{"train_examples": 97500, "grayscale": true, "horizontal_flip": false, "loss": "softmax", "embed_dim": 256, "encoder_arch": "shufflenet_v2", "text_encoder_norm": "layernorm", "text_encoder_activation": "gelu_tanh", "text_encoder_mlp_ratio": 4, "text_encoder_inner_norm": false, "max_steps": 6700, "batch_size": 256}
Rows from block 2 of the image encoder of a small contrastive image-text model, named by matrix and row number. Rows with one number belong to one channel. Each number is 50 + 12 x the weight over its row's rms, rounded and kept within 0 to 99. All counts start at 0.
After each channel's rows are labels from the 100 images, of 14848, where the channel reaches its highest value: "top examples" is what is common among them. Only what is clearly more common there than usual is listed. The data: seven-segment displays showing three digits. In brackets: how many of the 100.
# p10: first pointwise conv (encoder.blocks.2.p1.0.weight, 160x160x1x1), inputs 80-159
# p20: second pointwise conv (encoder.blocks.2.p2.0.weight, 160x160x1x1, transposed), outputs 80-159

p10.101:52 41 50 53 42 41 60 45 42 38 42 58 33 53 40 51 54 66 36 47 54 39 45 43 41 54 68 52 50 65 28 63 69 39 33 45 54 65 35 60 57 41 59 55 73 52 39 38 57 53 60 55 37 49 38 63 37 50 40 63 63 52 60 78 26 45 39 33 67 44 69 51 42 64 77 47 54 43 50 49
p20.101:43 48 63 65 66 62 57 34 53 31 27 22 63 58 54 55 58 48 47 40 41 63 25 31 43 42 75 45 13 53 34 55 76 50 39 51 70 56 44 28 57 42 45 59 58 59 52 63 25 42 52 49 52 56 66 58 29 51 46 44 75 45 68 42 64 44 68 40 51 58 71 66 52 67 45 54 56 36 23 24
top examples: dark on pale (100)

p10.79:44 34 79 43 57 37 42 45 27 51 76 46 49 45 51 49 38 41 40 49 50 28 46 35 57 50 47 38 49 69 76 53 58 54 74 57 47 54 55 37 32 47 41 48 39 35 70 37 50 44 51 29 68 53 56 40 34 50 65 38 27 45 51 65 66 39 57 61 79 42 65 36 49 49 66 48 52 38 73 34
p20.79:44 44 46 50 44 54 37 50 58 57 61 85 57 61 33 49 44 57 54 36 36 50 48 44 38 42 49 47 39 47 51 45 40 20 83 39 28 31 51 58 47 48 46 59 46 57 45 46 58 35 32 47 23 60 63 23 71 33 42 39 40 69 39 54 52 77 32 58 85 58 32 46 45 37 44 58 46 77 44 39
top examples: white glow (78)

p10.145:44 52 39 39 64 39 53 36 41 30 61 47 39 58 44 52 45 50 63 54 37 57 62 45 49 52 27 41 47 35 54 34 29 42 35 53 51 60 34 58 63 43 62 60 64 78 39 45 39 55 29 56 51 47 53 58 41 88 58 62 34 37 53 40 54 40 59 63 43 39 48 40 43 43 34 43 41 39 48 43
p20.145:59 52 76 44 72 53 56 55 30 49 20 58 56 63 69 41 53 41 42 59 54 59 56 48 58 71 14 77 62 27 40 55 40 54 47 35 23 42 54 25 50 60 38 35 51 47 45 57 68 73 64 75 66 46 14 63 56 76 51 46 52 40 64 49 47 46 44 36 53 24 62 54 45 49 52 51 68 63 56 37
top examples: decimal point (91)

p10.38:48 60 54 35 48 68 58 58 55 41 42 84 40 49 49 44 52 58 48 58 55 44 27 64 43 60 61 53 51 48 68 28 35 37 74 74 63 48 50 47 24 36 46 53 55 35 55 57 50 57 63 80 52 39 60 47 69 47 47 64 56 73 59 44 55 59 58 41 50 54 53 52 53 53 42 57 51 44 68 66
p20.38:68 33 53 55 42 46 38 50 51 70 36 48 65 38 43 62 50 48 41 36 44 56 50 46 33 54 54 53 51 48 68 54 53 44 60 45 26 75 48 56 47 51 47 39 52 43 47 48 46 25 47 13 64 45 38 59 19 45 71 61 49 27 46 50 49 50 59 55 27 43 41 38 30 50 79 51 45 77 67 68
top examples: the digit 4 (79); white glow (68); second digit: 4 (45); third digit: 4 (34)

p10.85:67 39 54 42 40 26 37 38 38 31 45 53 67 68 53 42 56 47 43 45 60 50 32 33 39 38 42 49 57 55 50 53 57 62 62 47 33 46 42 65 43 30 43 75 44 65 37 15 75 39 54 62 40 38 56 62 57 39 51 38 65 34 45 54 52 48 47 54 54 63 60 37 35 55 62 28 54 33 47 70
p20.85:45 50 44 38 42 58 51 54 66 49 52 36 45 34 63 52 55 56 32 36 36 47 81 50 56 68 37 47 45 53 43 50 21 62 69 72 48 61 43 67 43 38 52 45 85 52 47 53 38 38 52 49 42 35 48 62 52 46 52 39 34 62 55 46 54 81 46 42 45 38 34 50 49 70 49 58 69 49 44 34
top examples: white glow (41)

p10.27:51 54 50 48 44 94 61 55 44 63 44 51 55 29 47 56 43 39 45 32 36 70 58 50 66 58 40 49 68 47 40 63 43 42 45 58 49 45 43 34 48 64 31 53 49 45 24 56 46 43 24 62 36 32 68 33 56 49 44 43 50 44 34 46 52 45 56 39 42 46 62 64 26 48 55 41 31 50 49 56
p20.27:64 68 76 33 37 50 79 46 52 26 44 56 46 51 74 31 41 49 66 52 55 56 56 77 45 58 51 59 53 60 52 54 46 73 38 43 47 81 47 50 71 63 57 34 53 52 58 35 63 43 31 33 63 70 46 70 41 41 50 43 29 52 36 49 66 39 65 64 46 34 29 25 55 69 50 48 63 51 54 66
top examples: the digit 4 (57); white glow (41); third digit: 4 (28); second digit: 4 (28)

p10.113:57 53 61 35 60 55 44 57 32 46 47 44 41 51 59 46 52 82 40 47 61 31 59 38 59 51 45 47 44 47 31 65 37 27 53 31 40 44 52 50 66 69 51 45 58 47 42 57 30 40 41 42 56 43 46 63 81 59 77 55 67 42 56 69 60 61 67 38 47 65 33 61 39 50 45 73 41 66 36 55
p20.113:71 52 53 45 46 52 57 39 47 42 64 41 37 64 52 71 47 67 59 23 53 64 50 63 70 65 32 48 53 39 40 26 45 62 56 38 43 67 56 49 24 26 58 42 61 46 39 73 27 17 61 33 32 47 31 63 47 57 50 59 65 57 45 47 53 55 35 58 48 49 47 41 46 44 61 57 70 52 51 35
top examples: dark on pale (100)

p10.132:47 29 30 28 63 61 42 58 69 32 41 65 19 57 46 55 35 46 60 65 63 47 50 66 50 56 33 30 48 65 61 51 34 55 42 59 52 45 39 62 49 44 50 50 80 34 39 52 33 44 36 81 43 43 46 52 50 38 44 62 31 47 56 41 54 34 36 44 46 48 50 36 48 55 42 55 53 53 43 48
p20.132:35 27 63 80 35 40 36 33 57 56 72 63 48 41 40 54 52 58 60 39 51 46 13 49 46 48 62 51 42 70 47 47 59 56 34 34 45 62 33 64 45 59 56 42 43 51 32 54 55 35 65 49 50 51 47 49 44 41 51 61 38 64 53 64 42 46 63 77 40 71 72 46 30 40 55 35 34 61 58 53
top examples: third digit: 5 (26)

p10.8:73 39 62 40 66 32 48 51 55 43 46 20 40 47 61 54 38 42 37 82 45 35 48 56 43 34 45 46 22 41 53 46 46 49 36 32 27 64 68 52 58 43 40 37 45 49 65 47 49 60 56 32 60 43 24 36 48 61 44 43 47 37 39 56 36 42 45 56 55 35 30 53 57 38 35 37 64 43 44 40
p20.8:48 49 73 68 48 59 62 68 51 58 56 48 36 55 61 53 73 71 32 44 45 65 30 48 52 54 64 57 59 64 41 71 56 64 55 44 68 55 52 58 72 68 60 50 36 43 40 72 35 36 55 42 39 53 39 56 27 42 51 26 55 44 38 29 57 35 60 41 43 47 83 50 26 47 49 37 38 56 43 48
top examples: decimal point (100); the digit 4 (56); white glow (36); third digit: 4 (28)

p10.116:70 31 41 28 59 47 35 35 41 47 47 52 48 50 65 42 60 49 50 60 53 58 47 68 35 39 51 44 39 52 41 27 32 58 27 39 50 33 76 50 31 36 51 49 56 58 72 40 77 44 44 58 60 33 55 64 61 40 53 44 41 43 56 43 51 66 28 57 42 48 49 62 24 47 34 42 88 48 32 49
p20.116:37 59 45 38 68 53 54 38 71 48 50 59 43 46 25 33 34 55 56 75 41 26 55 63 38 46 46 59 58 41 44 41 53 46 39 44 58 60 52 62 51 48 54 54 54 36 62 39 63 60 34 79 62 29 54 49 66 39 42 51 41 51 36 49 34 49 77 41 45 46 40 49 54 38 80 47 44 53 61 42
top examples: white glow (66); third digit: 7 (25)

p10.49:50 45 62 50 41 44 66 57 47 49 55 34 58 70 64 47 33 49 49 57 49 34 39 50 38 62 48 47 48 30 79 55 54 43 82 49 38 64 33 41 35 40 50 60 70 50 47 75 47 50 60 41 56 43 70 61 51 72 46 52 39 48 62 65 40 33 59 67 57 37 64 55 50 52 56 67 48 63 87 42
p20.49:54 71 42 25 63 38 50 40 29 39 55 53 39 39 50 30 58 64 53 39 38 58 45 44 56 58 31 51 44 31 35 38 48 58 85 49 20 41 60 46 54 26 65 36 51 48 53 43 49 52 73 33 57 41 31 52 50 42 64 68 51 38 52 43 58 44 37 52 48 36 68 59 66 62 52 45 56 26 58 29
top examples: decimal point (86); white glow (49)

p10.12:47 39 50 44 34 51 52 48 48 63 68 58 44 71 62 36 35 35 47 69 44 60 47 55 42 43 25 40 33 45 68 46 50 41 70 51 48 39 45 46 44 41 54 52 51 72 50 42 38 35 40 51 47 54 52 53 54 69 39 39 39 48 35 43 51 46 51 64 42 38 66 49 55 37 32 50 44 39 42 46
p20.12:44 43 49 52 63 45 61 46 58 37 53 60 64 37 62 51 53 43 56 33 31 50 64 47 53 52 34 74 59 40 27 20 24 40 33 52 43 28 57 33 47 57 54 53 46 49 48 50 68 81 58 54 58 36 46 61 70 82 33 61 62 68 70 72 58 76 43 46 42 59 67 59 59 49 54 63 57 58 53 62
top examples: decimal point (99); white glow (36)

p10.133:44 59 71 55 29 42 36 47 45 67 37 26 51 60 47 72 61 44 58 45 72 51 65 51 63 54 74 63 41 25 59 48 44 53 56 58 61 46 47 58 46 59 45 42 48 52 31 63 59 65 65 42 54 73 55 69 39 64 28 57 66 45 52 44 55 59 40 50 57 55 48 48 29 49 30 56 40 55 61 32
p20.133:53 39 56 61 62 38 55 48 38 41 48 71 58 54 27 53 64 59 47 46 64 77 63 47 68 40 67 39 55 26 66 45 54 64 47 44 32 59 25 51 43 66 37 47 55 74 55 42 58 40 66 46 55 53 49 65 41 42 80 24 63 55 42 53 62 40 75 42 33 50 38 26 50 53 50 62 76 47 51 47
top examples: white glow (58); first digit: 7 (35)

p10.69:55 58 54 39 35 35 41 63 53 85 38 65 42 54 32 64 62 40 63 43 38 53 52 57 52 51 40 51 40 59 36 37 44 39 40 53 56 48 23 65 55 47 54 53 45 30 39 55 28 49 43 55 59 68 25 41 51 58 55 45 52 37 43 45 34 46 50 42 39 41 52 88 57 44 47 52 65 56 20 28
p20.69:57 27 33 36 43 42 57 54 58 42 44 35 55 54 44 40 38 49 43 51 27 21 53 80 51 72 66 61 49 33 38 64 29 53 41 62 46 76 30 64 36 53 51 46 61 46 50 46 39 58 52 29 33 48 56 33 49 34 50 43 37 27 48 44 50 62 41 36 43 50 24 29 57 65 48 58 41 78 46 23
top examples: white glow (77); the digit 4 (61); third digit: 4 (29); second digit: 4 (28)

p10.9:62 63 52 36 55 54 39 44 63 33 64 56 56 69 60 51 40 42 68 60 50 44 55 60 62 45 35 39 37 73 69 58 58 38 48 63 51 45 53 69 42 53 39 58 51 46 40 47 42 75 40 50 55 45 37 74 39 45 52 77 59 65 51 67 43 44 51 58 58 41 60 36 52 48 53 33 58 43 73 66
p20.9:52 59 31 53 23 82 71 71 42 58 49 42 55 39 56 49 40 59 28 32 52 40 49 51 71 48 62 68 61 45 61 68 51 38 44 45 60 66 66 44 57 47 57 44 74 51 33 50 41 47 53 20 50 57 38 27 34 63 29 49 79 35 46 51 53 46 62 56 52 62 56 58 63 60 74 33 54 46 55 48
top examples: dark on pale (100)

p10.100:54 48 67 44 30 61 44 61 52 52 29 25 52 58 43 44 34 56 43 43 50 37 53 51 48 48 62 58 71 45 49 78 65 50 56 53 43 55 44 37 39 61 52 58 31 43 35 47 72 33 53 67 47 25 49 54 37 37 55 42 54 48 38 60 35 41 54 32 71 58 69 36 47 44 77 41 50 42 67 54
p20.100:34 61 63 73 37 53 34 45 45 27 43 24 50 60 74 39 55 64 42 47 39 46 41 41 63 37 60 47 60 56 53 61 44 42 17 47 55 62 47 38 63 59 73 39 45 46 33 50 56 64 55 51 46 49 55 85 31 41 48 39 56 64 58 57 80 36 62 63 61 57 33 52 63 71 36 62 39 35 30 58
top examples: white glow (69)

p10.117:55 61 51 19 45 51 49 42 59 39 39 37 54 52 43 45 40 31 60 83 54 41 71 46 57 60 40 38 46 66 41 46 45 59 45 63 59 50 47 62 49 37 60 59 51 34 37 57 48 43 46 44 36 35 45 60 39 51 34 77 65 40 43 62 44 37 44 50 51 57 49 64 50 39 39 51 50 44 50 42
p20.117:46 35 42 52 68 36 24 56 53 54 70 59 41 61 36 51 48 66 60 58 52 48 49 45 58 43 40 16 38 36 46 44 64 48 32 60 54 31 26 52 53 58 25 44 41 47 58 66 62 50 59 72 28 51 50 70 46 53 49 50 68 51 41 56 47 41 39 45 51 43 58 25 48 53 22 83 34 39 36 71
top examples: white glow (52)

p10.44:42 43 56 51 44 21 35 48 48 32 46 42 54 31 50 47 34 34 55 40 66 52 71 52 63 48 37 39 43 64 66 57 58 71 35 29 45 46 44 28 46 61 40 30 40 43 43 48 77 53 32 66 43 38 30 57 22 44 34 40 52 32 43 44 43 43 46 50 65 37 39 23 52 46 41 35 43 49 28 71
p20.44:42 66 55 39 45 75 54 66 67 44 47 44 34 51 53 47 64 38 26 26 50 53 44 50 36 67 51 53 63 30 39 66 29 42 64 70 63 48 70 46 50 33 35 50 51 42 63 48 47 57 58 51 39 54 46 42 59 49 46 36 44 23 28 34 55 52 42 34 76 35 48 36 53 54 26 68 70 46 62 50
top examples: the digit 0 (67); second digit: 0 (30); first digit: 0 (25)